config = dict(
    image_size=24,
    horizontal_flip=False,
    color_jitter=0.1,
    targets=['its colour'],
    mlp_ratio=4,
    loss='cross_entropy',
    nesterov=True,
    ema_decay=0.999,
    steps=15400,
    batch_size=256,
    final_lr_fraction=0.05,
    warmup_steps=300,
    weight_decay=0.006,
)
Rows from block 5 of a small image classifier, named by matrix and row number. Rows with one number belong to one neuron. Each number is 200 + 20 x the weight over its row's rms, rounded and kept within 0 to 999. All counts start at 0.
After each neuron's rows are labels from the 100 images, of 14848, where the neuron reaches its highest value: "top examples" is what is common among them. Only what is clearly more common there than usual is listed. The data: rendered scenes of coloured solids on a plain floor.
# fc1: MLP up (model.blocks.5.mlp.fc1.weight, 640x160), inputs 54-107
# fc2: MLP down (model.blocks.5.mlp.fc2.weight, 160x640, transposed), outputs 54-107

fc1.563,214,193,168,223,239,232,191,205,208,189,228,227,182,194,222,239,204,210,218,192,184,195,226,186,199,186,179,223,219,187,173,194,233,233,152,212,208,225,214,211,175,208,172,185,203,181,216,199,179,205,192,221,173,212
fc2.563,190,164,257,191,175,196,219,200,243,214,194,184,196,208,155,170,235,177,192,209,197,184,171,247,200,183,194,242,183,191,203,172,206,238,204,198,224,165,177,192,214,200,160,172,211,224,219,227,218,191,184,222,197,188
top examples: count: one; its colour: green

fc1.75,201,156,218,180,175,170,184,163,186,218,191,191,192,206,228,229,195,255,235,207,224,192,199,168,216,160,223,186,209,185,199,190,185,180,183,221,204,209,185,193,195,197,236,217,189,173,193,183,216,225,209,206,182,202
fc2.75,190,226,181,227,220,216,222,171,216,189,183,231,208,187,211,202,184,198,198,164,217,170,177,191,205,179,188,198,189,193,190,200,180,205,200,178,215,196,212,214,213,183,201,176,157,160,208,187,181,198,203,174,191,241
top examples: white object

fc1.515,191,165,183,116,210,199,233,183,166,211,202,187,222,173,205,182,165,192,204,211,202,235,213,181,214,207,199,190,195,204,198,196,225,185,201,197,219,179,176,173,203,195,204,163,205,195,203,174,205,216,214,199,200,202
fc2.515,189,220,209,167,217,216,182,214,211,167,201,226,207,216,203,187,152,217,190,209,216,206,210,207,221,209,215,170,216,190,206,184,220,186,178,199,180,187,210,181,196,201,218,225,220,182,205,225,209,137,172,217,234,216
top examples: teal object; its colour: teal

fc1.92,157,178,184,175,189,230,218,194,169,207,193,212,205,217,186,186,197,192,156,161,209,206,189,200,165,206,206,167,181,206,210,174,238,192,171,176,196,191,231,192,176,211,240,206,191,244,231,188,193,211,196,186,209,190
fc2.92,176,205,209,187,251,213,185,224,195,182,219,205,168,174,209,205,197,204,167,207,191,205,217,185,201,245,177,203,216,205,226,214,209,209,205,186,195,203,218,203,221,190,203,184,198,230,211,203,214,220,208,213,217,179
top examples: orange object; brown object; its colour: orange; its colour: brown

fc1.388,159,208,197,186,206,199,180,219,209,219,198,218,190,151,151,191,187,227,207,207,202,211,139,177,214,206,213,170,187,192,191,209,266,197,184,186,169,214,211,221,233,224,178,195,211,219,212,180,190,182,185,195,181,206
fc2.388,186,203,231,209,208,198,232,205,205,174,222,159,187,224,233,229,165,196,191,196,212,194,245,197,180,200,217,191,186,197,212,174,192,206,215,206,173,199,203,194,173,200,190,207,169,224,194,204,218,215,249,195,179,193
top examples: yellow object; its colour: yellow; its colour: orange

fc1.178,195,184,196,224,154,214,199,183,220,169,200,208,210,206,221,183,170,201,214,192,190,236,181,182,218,192,192,229,208,159,215,187,178,213,224,207,220,230,207,227,193,224,195,187,161,203,184,201,217,194,194,217,206,197
fc2.178,225,214,208,194,198,189,226,171,178,190,191,215,197,218,213,187,259,189,193,245,203,192,195,201,163,212,200,143,181,200,178,200,226,194,212,196,209,162,198,158,205,211,246,231,224,210,205,223,181,213,188,206,183,195
top examples: its colour: purple; its colour: red

fc1.301,174,221,165,201,194,176,198,203,202,165,225,220,211,232,176,183,182,191,227,209,193,191,214,222,201,182,235,190,200,203,197,174,162,179,206,207,213,188,184,231,226,213,190,201,219,189,208,182,175,218,153,235,211,212
fc2.301,185,232,178,218,216,165,205,198,196,184,196,165,215,211,227,189,231,174,178,207,205,237,225,181,242,207,183,191,212,186,197,223,189,200,159,203,188,213,197,185,189,203,210,173,178,196,198,187,200,202,203,205,171,169
top examples: its colour: black; its colour: white

fc1.442,165,203,195,201,186,194,149,218,196,172,166,192,211,197,202,233,200,216,173,174,197,224,213,211,247,233,208,171,208,201,181,239,208,190,184,203,185,201,193,203,205,208,169,239,211,218,198,185,227,223,212,189,203,196
fc2.442,221,157,203,207,166,206,241,206,212,195,223,216,195,223,226,232,188,187,185,212,189,170,216,197,165,189,213,231,213,189,220,213,200,225,195,239,193,227,172,197,247,213,199,154,187,147,195,190,182,184,200,205,206,221
top examples: its colour: purple; its colour: orange

fc1.236,233,190,250,166,218,177,185,210,205,192,217,171,234,229,225,177,205,229,260,205,202,180,186,198,187,187,205,216,214,181,198,197,212,218,219,214,191,183,151,195,216,196,174,194,145,180,196,197,251,231,204,212,175,204
fc2.236,202,176,228,224,182,191,206,219,182,222,177,221,196,175,181,243,211,149,190,182,210,222,206,212,228,219,198,201,155,192,231,179,226,182,173,165,211,206,183,198,181,232,198,204,187,231,161,195,190,190,194,222,197,189
top examples: blue object; its colour: blue

fc1.213,232,215,202,225,190,197,198,174,166,187,207,203,215,145,218,186,167,253,194,191,220,189,220,193,188,186,224,179,191,201,190,210,191,221,182,230,203,202,185,187,185,201,173,211,182,201,202,193,193,202,184,216,229,217
fc2.213,229,178,219,198,221,219,172,191,180,216,209,205,216,162,172,206,218,209,217,174,195,188,213,194,203,197,220,230,179,200,196,234,184,226,205,190,211,206,218,172,207,197,186,202,197,197,222,204,180,220,215,209,196,193
top examples: red object; its colour: red

fc1.16,198,224,208,228,197,212,195,170,203,176,193,163,205,222,197,199,209,193,212,212,185,197,198,211,177,241,206,196,221,203,212,231,225,187,180,172,205,203,227,207,184,223,196,210,187,215,218,200,194,210,186,211,163,188
fc2.16,189,170,212,163,181,176,219,176,178,206,218,213,195,204,181,232,177,158,210,228,208,227,184,201,209,196,196,200,205,212,237,210,208,213,189,229,208,206,187,183,208,184,171,182,221,206,197,198,189,204,220,221,188,210
top examples: teal object; blue object; its colour: teal; its colour: blue

fc1.369,206,200,197,184,171,233,202,219,204,185,226,204,197,205,202,221,197,200,208,173,156,206,180,185,158,204,217,202,189,174,204,196,194,222,198,174,245,192,204,154,201,215,194,191,214,188,187,177,239,197,221,236,191,184
fc2.369,211,181,193,222,171,204,223,186,155,213,196,214,185,207,183,153,216,223,181,191,189,182,222,205,220,190,190,200,192,194,224,151,195,200,196,180,169,219,212,237,218,195,191,161,243,201,195,193,212,182,194,195,213,198
top examples: its colour: green

fc1.1,198,184,198,196,210,220,220,223,186,219,166,191,211,200,213,201,199,196,195,219,219,205,208,192,174,183,239,183,190,214,189,194,208,206,191,208,179,193,193,204,193,195,189,188,178,188,209,208,202,203,200,233,244,197
fc2.1,214,221,202,172,183,230,212,204,181,175,195,189,176,207,207,203,204,202,159,171,200,201,199,166,195,211,184,213,177,226,177,178,206,163,196,241,190,233,182,191,183,213,224,215,198,213,187,221,223,211,198,160,152,195
top examples: yellow object; its colour: yellow

fc1.157,218,198,198,191,238,219,181,197,207,197,196,197,192,225,217,219,187,197,218,175,184,210,197,224,168,173,195,209,196,173,209,184,203,220,188,203,189,192,210,193,220,216,165,196,165,157,185,212,164,222,189,159,208,188
fc2.157,218,222,233,185,191,188,213,182,201,241,175,182,225,186,191,152,226,200,203,219,172,222,213,200,237,196,225,176,215,211,192,178,236,184,222,207,225,219,179,207,171,220,204,200,175,187,215,190,210,171,223,193,220,216
top examples: orange object; its colour: orange

fc1.170,193,218,208,191,181,166,206,225,217,184,198,193,202,181,215,189,216,182,192,164,228,201,184,208,201,202,222,199,212,233,178,215,173,209,143,167,139,214,222,190,207,192,236,202,204,163,201,195,205,194,214,204,181,188
fc2.170,200,168,170,213,222,221,221,211,220,240,188,195,174,218,148,178,204,238,200,191,191,200,185,209,178,198,191,179,195,226,176,213,205,200,211,187,228,199,187,228,215,185,205,181,200,251,178,171,218,183,215,235,205,199
top examples: pink object; its colour: pink

fc1.103,207,192,200,221,209,208,189,167,228,192,217,206,168,217,194,203,186,211,166,215,152,194,208,211,195,238,205,213,182,205,232,222,186,225,202,208,202,212,164,205,174,199,219,183,164,222,214,199,200,175,216,201,192,197
fc2.103,188,181,187,146,197,168,198,239,176,204,203,223,219,183,224,217,191,173,194,196,226,188,187,222,184,208,158,186,186,188,190,180,197,203,173,172,199,196,211,196,185,235,186,234,206,185,189,226,208,196,175,220,226,220
top examples: its colour: green

fc1.71,215,217,203,215,180,166,184,193,224,192,176,214,221,149,182,211,176,181,169,201,197,250,199,193,228,231,199,205,182,188,205,211,172,184,210,251,210,189,169,202,206,205,201,211,172,203,220,225,199,227,200,204,233,196
fc2.71,212,163,193,214,186,197,183,199,183,217,185,202,190,202,190,188,230,192,245,192,222,202,219,204,180,221,170,214,190,218,213,197,205,204,157,159,199,202,215,192,194,178,209,179,192,171,185,228,195,184,155,160,196,188
top examples: black object; its colour: black

fc1.195,226,147,217,206,186,200,194,228,198,186,191,225,183,213,231,222,212,195,207,207,233,212,222,200,248,203,216,179,181,181,212,187,203,220,175,235,212,234,197,193,215,214,215,223,160,160,214,205,221,240,169,185,190,183
fc2.195,178,201,195,184,206,180,236,199,207,233,240,232,187,219,169,182,179,198,189,210,188,246,213,209,206,214,199,183,205,186,199,222,195,199,195,242,218,196,255,207,173,189,169,187,209,208,204,185,170,181,196,197,207,194
top examples: blue object

fc1.163,191,200,228,170,171,196,239,197,217,204,173,188,218,223,196,234,186,200,196,190,211,177,200,196,190,215,186,218,216,183,216,173,181,212,148,164,207,211,219,204,216,186,220,219,209,203,179,185,175,189,222,196,217,214
fc2.163,202,204,216,222,192,218,153,174,208,219,205,187,169,190,212,184,226,165,167,170,229,231,231,205,222,166,208,201,179,178,204,192,192,176,203,211,200,163,203,201,203,174,195,204,213,219,194,230,173,202,176,197,221,198
top examples: black object; green object; its colour: black; its colour: green

fc1.135,210,213,244,248,175,205,220,186,228,191,176,203,187,208,176,189,201,195,205,178,187,230,177,212,232,223,211,194,199,209,216,187,198,164,213,177,201,221,210,183,198,176,192,205,189,210,197,209,184,225,208,178,155,180
fc2.135,150,195,156,213,194,168,230,211,175,171,184,209,210,191,187,193,171,219,247,194,158,199,204,181,219,217,210,211,201,188,177,219,178,159,205,214,184,227,190,220,201,192,188,200,210,196,179,229,186,193,215,181,167,197
top examples: green object; its colour: green

fc1.636,204,220,186,176,210,188,204,225,184,192,240,176,205,190,210,237,197,199,231,172,187,169,191,240,205,206,214,200,182,141,203,169,208,265,183,200,181,216,195,195,201,178,174,215,169,197,197,196,247,194,174,223,222,190
fc2.636,161,185,179,218,173,183,197,230,165,203,176,213,196,205,196,180,219,234,180,208,207,186,199,181,197,214,213,207,211,203,201,203,221,175,193,203,233,212,189,199,187,214,207,157,214,233,184,209,178,162,180,190,207,188
top examples: blue object; pink object; its colour: pink; its colour: blue

fc1.577,187,201,165,214,190,208,184,231,187,182,208,195,199,210,206,216,189,201,183,203,200,208,208,191,201,227,214,183,164,163,170,237,193,180,207,179,246,211,211,208,189,208,220,202,204,210,194,229,193,201,173,230,206,190
fc2.577,227,184,194,180,216,216,206,184,185,181,171,207,207,237,194,204,196,176,158,219,197,197,190,190,182,272,220,203,195,237,198,166,193,225,179,190,206,229,181,217,178,183,202,182,182,175,196,221,198,202,187,183,194,188
top examples: pink object; its colour: pink; its colour: purple

fc1.320,209,215,160,220,213,193,228,199,194,213,211,194,201,218,180,240,181,188,175,174,229,157,207,163,199,192,241,209,223,232,212,179,163,200,167,218,187,240,194,215,191,201,200,201,202,204,239,200,163,233,224,227,172,207
fc2.320,200,214,227,220,167,172,201,216,203,197,188,219,172,171,210,188,227,210,198,223,191,195,206,187,209,166,140,220,186,226,196,183,203,177,209,214,198,217,231,216,200,203,183,194,207,197,174,176,217,213,251,210,183,192
top examples: white object; its colour: white

fc1.528,193,236,165,209,166,212,231,189,221,180,174,187,187,169,172,197,239,180,173,197,186,195,231,205,181,188,184,213,222,205,209,197,208,178,189,209,201,199,237,211,184,204,178,210,206,206,223,193,164,203,203,206,220,209
fc2.528,200,168,188,203,185,195,177,197,179,190,251,205,198,201,195,206,174,214,185,215,214,199,227,189,200,249,174,158,180,231,203,209,165,178,201,209,175,200,211,211,199,202,170,215,184,162,194,178,203,185,197,196,193,218
top examples: purple object; its colour: purple

fc1.3,185,164,211,195,203,197,252,172,160,218,193,203,169,203,208,237,213,164,212,188,193,198,183,219,185,181,210,177,166,206,185,213,184,222,186,194,211,237,187,164,217,201,201,219,191,230,171,199,199,219,218,227,201,242
fc2.3,206,184,173,190,209,217,196,257,238,195,211,191,175,203,193,262,190,205,180,188,196,201,194,231,216,212,175,168,189,172,207,202,226,194,189,187,179,196,238,215,224,183,214,197,217,189,214,193,166,181,205,168,208,173
top examples: its colour: green

fc1.35,170,192,219,226,166,189,209,222,203,193,179,198,138,195,211,165,190,201,214,212,210,221,185,225,203,190,209,187,174,152,194,187,183,208,194,226,239,199,199,184,212,202,210,220,188,208,189,185,171,182,212,199,146,197
fc2.35,239,215,191,191,212,222,195,230,182,218,171,219,235,182,222,168,214,183,212,213,201,184,193,197,198,236,191,189,194,201,215,182,197,207,200,192,197,178,190,235,196,210,192,201,201,194,217,202,169,210,176,205,235,242
top examples: orange object; red object; its colour: red

fc1.565,214,255,223,204,183,215,171,215,223,201,196,190,212,209,214,190,195,233,208,207,234,221,160,191,195,186,196,191,187,187,229,194,186,199,219,155,207,186,211,205,233,198,216,208,197,210,176,229,167,206,164,212,213,226
fc2.565,197,196,198,199,189,190,215,221,214,213,196,213,225,183,172,201,194,228,158,200,237,213,185,203,195,210,157,206,188,187,217,195,195,200,169,202,222,215,234,208,135,208,200,207,202,196,199,194,198,200,180,222,212,216
top examples: its colour: green

fc1.137,192,215,205,198,242,207,205,233,184,254,205,214,231,170,178,190,203,212,207,194,202,228,195,188,179,189,181,220,184,179,174,208,216,198,205,185,210,205,196,175,183,211,154,214,202,198,221,229,197,217,205,182,239,219
fc2.137,194,188,217,233,213,215,211,219,197,210,190,151,202,186,264,212,223,189,226,200,166,149,212,177,209,167,242,200,243,172,224,197,179,200,193,210,167,187,224,196,168,192,204,184,226,190,143,182,175,181,212,192,197,187
top examples: pink object; its colour: pink

fc1.211,191,213,171,213,222,211,197,205,203,180,206,208,181,186,197,204,177,202,219,232,206,202,205,187,174,174,222,209,181,214,222,148,177,191,191,196,189,192,201,206,192,203,211,224,192,180,222,205,195,186,181,214,213,191
fc2.211,222,213,202,195,187,166,209,214,220,193,210,193,202,204,215,182,208,192,236,190,188,201,223,210,206,220,198,185,178,174,178,216,181,211,199,177,199,217,217,198,184,230,200,226,170,169,178,196,207,215,219,211,164,181
top examples: red object; its colour: red

fc1.233,206,202,213,209,169,190,196,153,196,186,183,244,234,234,170,147,210,207,206,190,208,194,192,222,217,152,191,182,178,186,237,194,199,173,199,196,203,212,198,202,199,207,186,162,181,203,186,166,245,215,240,219,189,204
fc2.233,207,198,213,149,226,205,229,167,206,225,186,184,204,219,230,179,235,149,181,178,221,223,207,201,192,204,214,217,198,207,187,207,221,214,189,197,210,181,184,197,182,230,202,225,190,211,227,211,208,180,189,212,207,203
top examples: blue object; its colour: blue

fc1.202,204,184,182,169,188,202,215,172,229,215,198,183,208,192,235,158,225,214,201,180,220,246,158,185,184,217,248,214,200,173,207,204,246,188,175,210,232,183,184,230,175,208,225,199,181,191,163,199,223,197,214,176,205,181
fc2.202,189,192,168,193,203,192,203,176,183,189,206,211,223,201,215,179,228,165,152,217,197,220,206,201,198,178,154,156,199,198,194,216,204,222,215,179,188,265,196,196,209,208,209,221,190,179,193,193,200,173,215,194,208,226
top examples: pink object; its colour: pink

fc1.514,194,210,171,217,212,213,201,196,223,196,217,239,223,173,198,188,210,196,175,177,196,227,191,205,227,200,179,204,190,192,187,235,204,223,196,205,221,213,213,205,127,222,199,185,171,208,227,166,182,218,244,214,201,223
fc2.514,179,153,183,243,189,201,225,172,195,188,202,188,188,191,247,187,197,207,202,197,188,208,210,218,169,185,232,188,196,197,209,190,198,202,199,165,178,192,218,223,224,195,197,176,234,215,218,163,187,202,174,166,197,198
top examples: pink object; its colour: pink

fc1.355,186,222,210,238,204,177,216,182,216,219,219,179,185,217,194,202,184,215,196,218,171,170,214,219,184,232,219,203,198,175,196,207,197,214,195,229,198,197,200,217,232,184,213,224,148,182,212,197,208,183,205,229,183,201
fc2.355,228,164,230,193,205,213,206,202,202,218,148,170,199,193,194,230,171,209,208,173,194,204,227,190,232,189,187,239,195,238,192,221,214,189,191,188,198,192,181,170,205,185,189,175,199,162,189,199,182,207,217,169,220,217
top examples: white object; its colour: white

fc1.343,189,209,178,198,177,157,198,189,241,203,214,224,194,189,239,238,193,217,166,199,184,180,210,218,220,181,185,206,168,213,217,246,178,220,207,187,193,230,180,217,198,210,158,197,197,182,159,190,222,210,201,202,184,188
fc2.343,218,198,207,189,233,204,165,217,209,197,209,181,170,239,207,167,214,158,202,156,215,201,226,235,180,176,199,205,230,167,227,204,216,214,186,207,184,189,218,183,210,185,192,205,213,173,233,203,202,190,161,208,224,180
top examples: black object; its colour: black

fc1.111,200,179,205,195,215,171,237,215,198,183,223,224,206,225,182,202,188,194,189,201,224,182,207,231,187,207,204,212,187,189,219,207,226,162,190,192,206,177,205,203,229,211,176,200,161,199,238,182,214,191,213,230,197,198
fc2.111,227,192,175,167,214,200,213,201,191,233,207,197,207,183,193,229,224,194,238,221,181,189,205,178,214,205,196,211,188,173,203,189,180,187,163,228,193,176,182,198,168,171,228,230,192,213,207,210,186,188,204,179,175,223
top examples: yellow object; its colour: yellow

fc1.589,200,210,194,211,183,183,187,216,181,200,191,220,195,168,221,192,202,206,190,199,194,188,179,203,174,232,207,175,207,219,175,218,200,215,236,227,188,222,233,234,162,203,216,197,172,204,210,197,247,196,189,159,215,210
fc2.589,233,178,185,203,219,207,230,208,196,231,229,220,200,194,221,201,166,173,213,192,154,213,203,182,217,157,182,201,220,193,217,199,182,186,166,180,195,189,225,189,224,180,190,197,187,240,219,205,173,205,217,192,159,239
top examples: yellow object; its colour: yellow

fc1.340,201,223,180,250,206,209,223,214,152,169,180,214,224,199,181,194,176,207,190,213,190,217,195,231,215,224,194,197,215,207,193,239,195,179,186,172,227,191,224,209,175,200,194,205,210,204,183,199,179,221,217,233,216,165
fc2.340,207,172,204,169,196,158,175,169,186,221,197,218,192,215,193,226,227,202,180,236,183,204,220,177,173,208,188,183,217,185,201,197,169,185,206,215,176,217,186,232,163,237,197,198,218,221,208,208,217,204,203,188,183,203
top examples: teal object; its colour: teal

fc1.634,195,209,182,189,203,185,193,202,191,202,195,201,162,218,192,211,199,205,149,188,214,243,200,229,198,223,182,226,189,189,178,194,226,218,158,234,196,212,226,198,164,194,176,225,214,171,214,217,179,215,195,200,220,200
fc2.634,188,178,232,197,216,211,185,185,182,205,198,233,186,190,172,185,232,221,168,199,231,208,195,239,196,217,225,235,210,197,212,181,223,212,233,197,210,204,188,221,193,182,208,171,181,192,175,215,178,224,192,186,205,190
top examples: purple object; its colour: purple

fc1.8,171,210,198,200,210,174,191,193,176,205,176,186,209,187,193,222,198,175,214,193,253,252,211,235,232,181,220,217,214,206,181,205,200,214,197,191,207,203,219,222,198,177,188,192,194,198,213,217,223,215,224,205,219,199
fc2.8,210,199,221,201,197,219,209,228,217,197,244,207,243,216,219,205,208,215,159,179,205,208,175,210,141,188,179,201,240,224,187,167,192,185,224,239,180,184,206,157,188,209,162,233,195,204,207,219,189,192,177,203,208,202
top examples: yellow object

fc1.313,212,171,191,186,175,211,205,181,184,205,186,175,197,217,170,183,202,151,200,199,199,200,190,144,232,160,188,202,221,224,208,173,214,213,178,218,217,176,201,232,189,200,203,183,204,246,205,189,201,204,203,192,189,181
fc2.313,190,185,178,203,189,181,232,197,214,220,187,193,190,212,220,183,211,215,184,212,209,206,206,226,151,211,203,205,232,214,212,189,192,198,204,242,198,219,204,161,199,190,214,219,209,186,182,204,200,222,215,157,197,245
top examples: yellow object; its colour: yellow

fc1.400,147,172,229,142,239,192,200,212,191,236,187,210,216,184,196,208,106,225,185,208,192,208,208,213,207,233,200,193,170,209,180,201,169,203,191,196,196,213,188,155,189,194,220,185,179,225,203,198,203,206,215,201,224,236
fc2.400,199,196,161,213,177,185,188,189,195,190,220,204,201,218,230,205,190,209,200,183,200,200,211,181,196,155,203,213,215,188,180,213,187,193,199,220,200,199,209,223,210,160,197,203,201,176,224,198,215,132,196,190,211,204
top examples: teal object; its colour: teal

fc1.461,198,212,222,177,181,182,174,197,138,207,204,248,197,181,192,160,238,215,203,187,194,242,197,183,211,196,205,167,166,200,198,198,199,200,211,208,211,211,178,213,167,220,232,187,183,210,204,193,199,214,204,231,211,184
fc2.461,204,218,196,187,210,204,227,208,215,227,159,173,221,215,169,221,202,175,196,192,237,186,192,202,184,200,198,208,199,197,201,199,212,234,189,235,203,186,218,189,220,207,206,210,211,216,208,200,186,208,198,186,185,168
top examples: orange object; its colour: orange

fc1.50,241,179,187,210,192,205,190,223,202,199,207,165,211,228,213,198,180,190,229,214,221,159,209,188,207,170,211,203,214,178,190,205,189,209,195,194,199,194,191,169,200,199,191,180,180,150,247,197,218,172,200,191,244,248
fc2.50,210,195,243,163,208,203,180,221,198,186,194,213,214,181,214,199,190,198,189,217,222,248,230,231,192,190,211,194,220,205,177,202,193,210,176,212,209,192,191,218,192,212,181,191,221,207,180,210,193,227,214,222,180,190
top examples: orange object; its colour: orange

fc1.5,219,205,210,218,208,210,166,217,166,162,207,185,219,218,193,224,205,205,176,192,203,231,214,223,220,192,205,198,183,192,172,201,197,235,169,210,180,226,186,198,170,186,203,221,173,205,224,231,189,212,192,194,186,180
fc2.5,205,201,214,189,195,219,236,219,221,200,163,191,204,186,187,216,191,197,161,186,164,230,187,211,200,186,181,193,234,229,203,217,210,219,213,206,204,176,170,168,214,185,219,212,196,193,177,185,174,233,203,202,193,166
top examples: its colour: green

fc1.549,198,187,197,164,194,205,179,198,219,207,195,196,190,211,195,218,253,189,200,223,221,210,224,181,181,188,192,220,227,178,184,181,205,215,228,218,180,234,220,204,208,220,206,208,191,176,259,172,204,192,229,187,197,224
fc2.549,206,197,212,232,219,201,171,196,227,166,193,195,258,243,222,177,176,191,224,188,229,187,193,239,199,175,213,169,214,213,204,192,173,210,228,206,177,204,181,222,204,200,195,187,184,173,226,204,206,178,197,196,196,174
top examples: white object; its colour: white

fc1.271,203,210,192,174,193,233,203,236,196,229,224,216,212,177,181,178,208,153,225,170,195,171,203,236,190,191,195,209,209,202,199,215,249,222,211,210,194,186,195,195,210,172,218,196,209,180,219,204,221,203,194,184,195,189
fc2.271,191,170,204,193,209,217,191,216,198,200,189,217,181,205,238,180,205,198,179,181,187,206,195,206,191,200,200,212,216,198,229,200,200,161,199,163,182,175,198,236,189,224,229,183,168,204,214,228,251,212,191,185,185,217
top examples: blue object; its colour: blue

fc1.418,226,239,199,200,215,245,175,203,224,154,231,168,184,201,225,210,204,203,216,215,182,211,208,179,134,224,209,211,205,216,198,214,214,206,187,211,251,178,234,190,193,217,184,196,210,200,230,190,216,212,225,209,203,195
fc2.418,190,159,221,219,233,190,216,202,211,194,178,237,180,211,174,190,219,195,193,183,199,204,211,206,215,203,205,162,201,190,205,197,181,221,185,211,188,219,181,221,217,208,190,195,198,195,209,174,205,205,179,215,236,212
top examples: its colour: purple; its colour: black

fc1.348,218,200,218,195,194,204,202,235,204,203,210,174,192,177,211,201,207,173,197,210,207,172,200,182,223,191,193,183,183,226,171,177,171,200,178,199,225,198,198,188,214,171,203,200,188,212,232,175,135,168,192,243,209,203
fc2.348,205,212,193,196,163,219,187,227,171,183,203,223,223,188,177,169,197,207,210,183,208,226,166,198,231,196,217,215,176,207,194,201,182,220,200,208,195,196,211,218,252,231,202,204,192,193,190,188,178,239,224,204,185,218
top examples: blue object; its colour: blue

fc1.117,181,186,208,223,219,184,213,231,181,186,224,217,211,195,237,174,199,228,222,193,238,186,217,192,194,202,182,197,166,193,162,212,210,209,177,210,220,232,210,194,186,219,208,155,160,205,195,200,160,182,208,195,194,186
fc2.117,193,194,186,226,179,188,198,200,185,173,221,205,215,182,189,201,195,195,176,220,211,162,187,186,198,221,207,214,187,209,221,192,233,206,212,205,229,162,194,197,220,182,160,198,211,190,194,221,216,208,182,169,211,177
top examples: count: one

fc1.345,214,196,215,170,176,193,234,232,175,174,214,184,196,188,175,205,196,194,178,182,186,206,207,193,220,175,188,198,191,216,221,189,226,203,192,175,209,157,176,183,168,185,222,215,212,203,185,181,198,222,168,154,205,243
fc2.345,170,215,202,217,198,191,144,205,228,174,216,225,186,205,208,231,150,183,205,180,233,201,213,206,167,179,196,197,214,173,203,190,199,204,199,197,218,211,198,234,213,210,203,201,183,194,174,185,203,196,225,220,186,173
top examples: its colour: black

fc1.623,177,243,204,197,205,192,227,213,205,160,188,191,221,197,174,205,195,211,172,180,215,185,179,207,217,195,184,209,201,200,226,198,193,214,197,189,201,224,169,223,191,208,197,195,227,196,173,168,226,183,176,184,183,227
fc2.623,213,200,188,205,190,180,181,216,206,201,190,218,183,170,196,188,180,169,178,154,183,190,227,221,195,200,201,189,197,206,176,197,190,189,203,177,189,173,201,172,185,225,217,197,208,220,204,192,203,192,195,207,213,223
top examples: green object; its colour: green

fc1.588,168,179,173,205,178,207,198,199,162,208,216,195,204,200,222,199,193,215,201,175,195,195,202,173,186,219,201,211,182,212,191,205,199,207,207,234,209,231,202,189,197,175,166,213,186,214,229,223,179,221,208,187,200,197
fc2.588,197,199,193,178,202,193,211,223,201,198,217,210,160,200,178,187,213,189,204,209,214,230,194,213,187,207,174,182,194,212,207,197,185,169,199,194,215,169,173,196,229,228,220,202,217,194,195,203,212,174,188,230,213,185
top examples: orange object; its colour: orange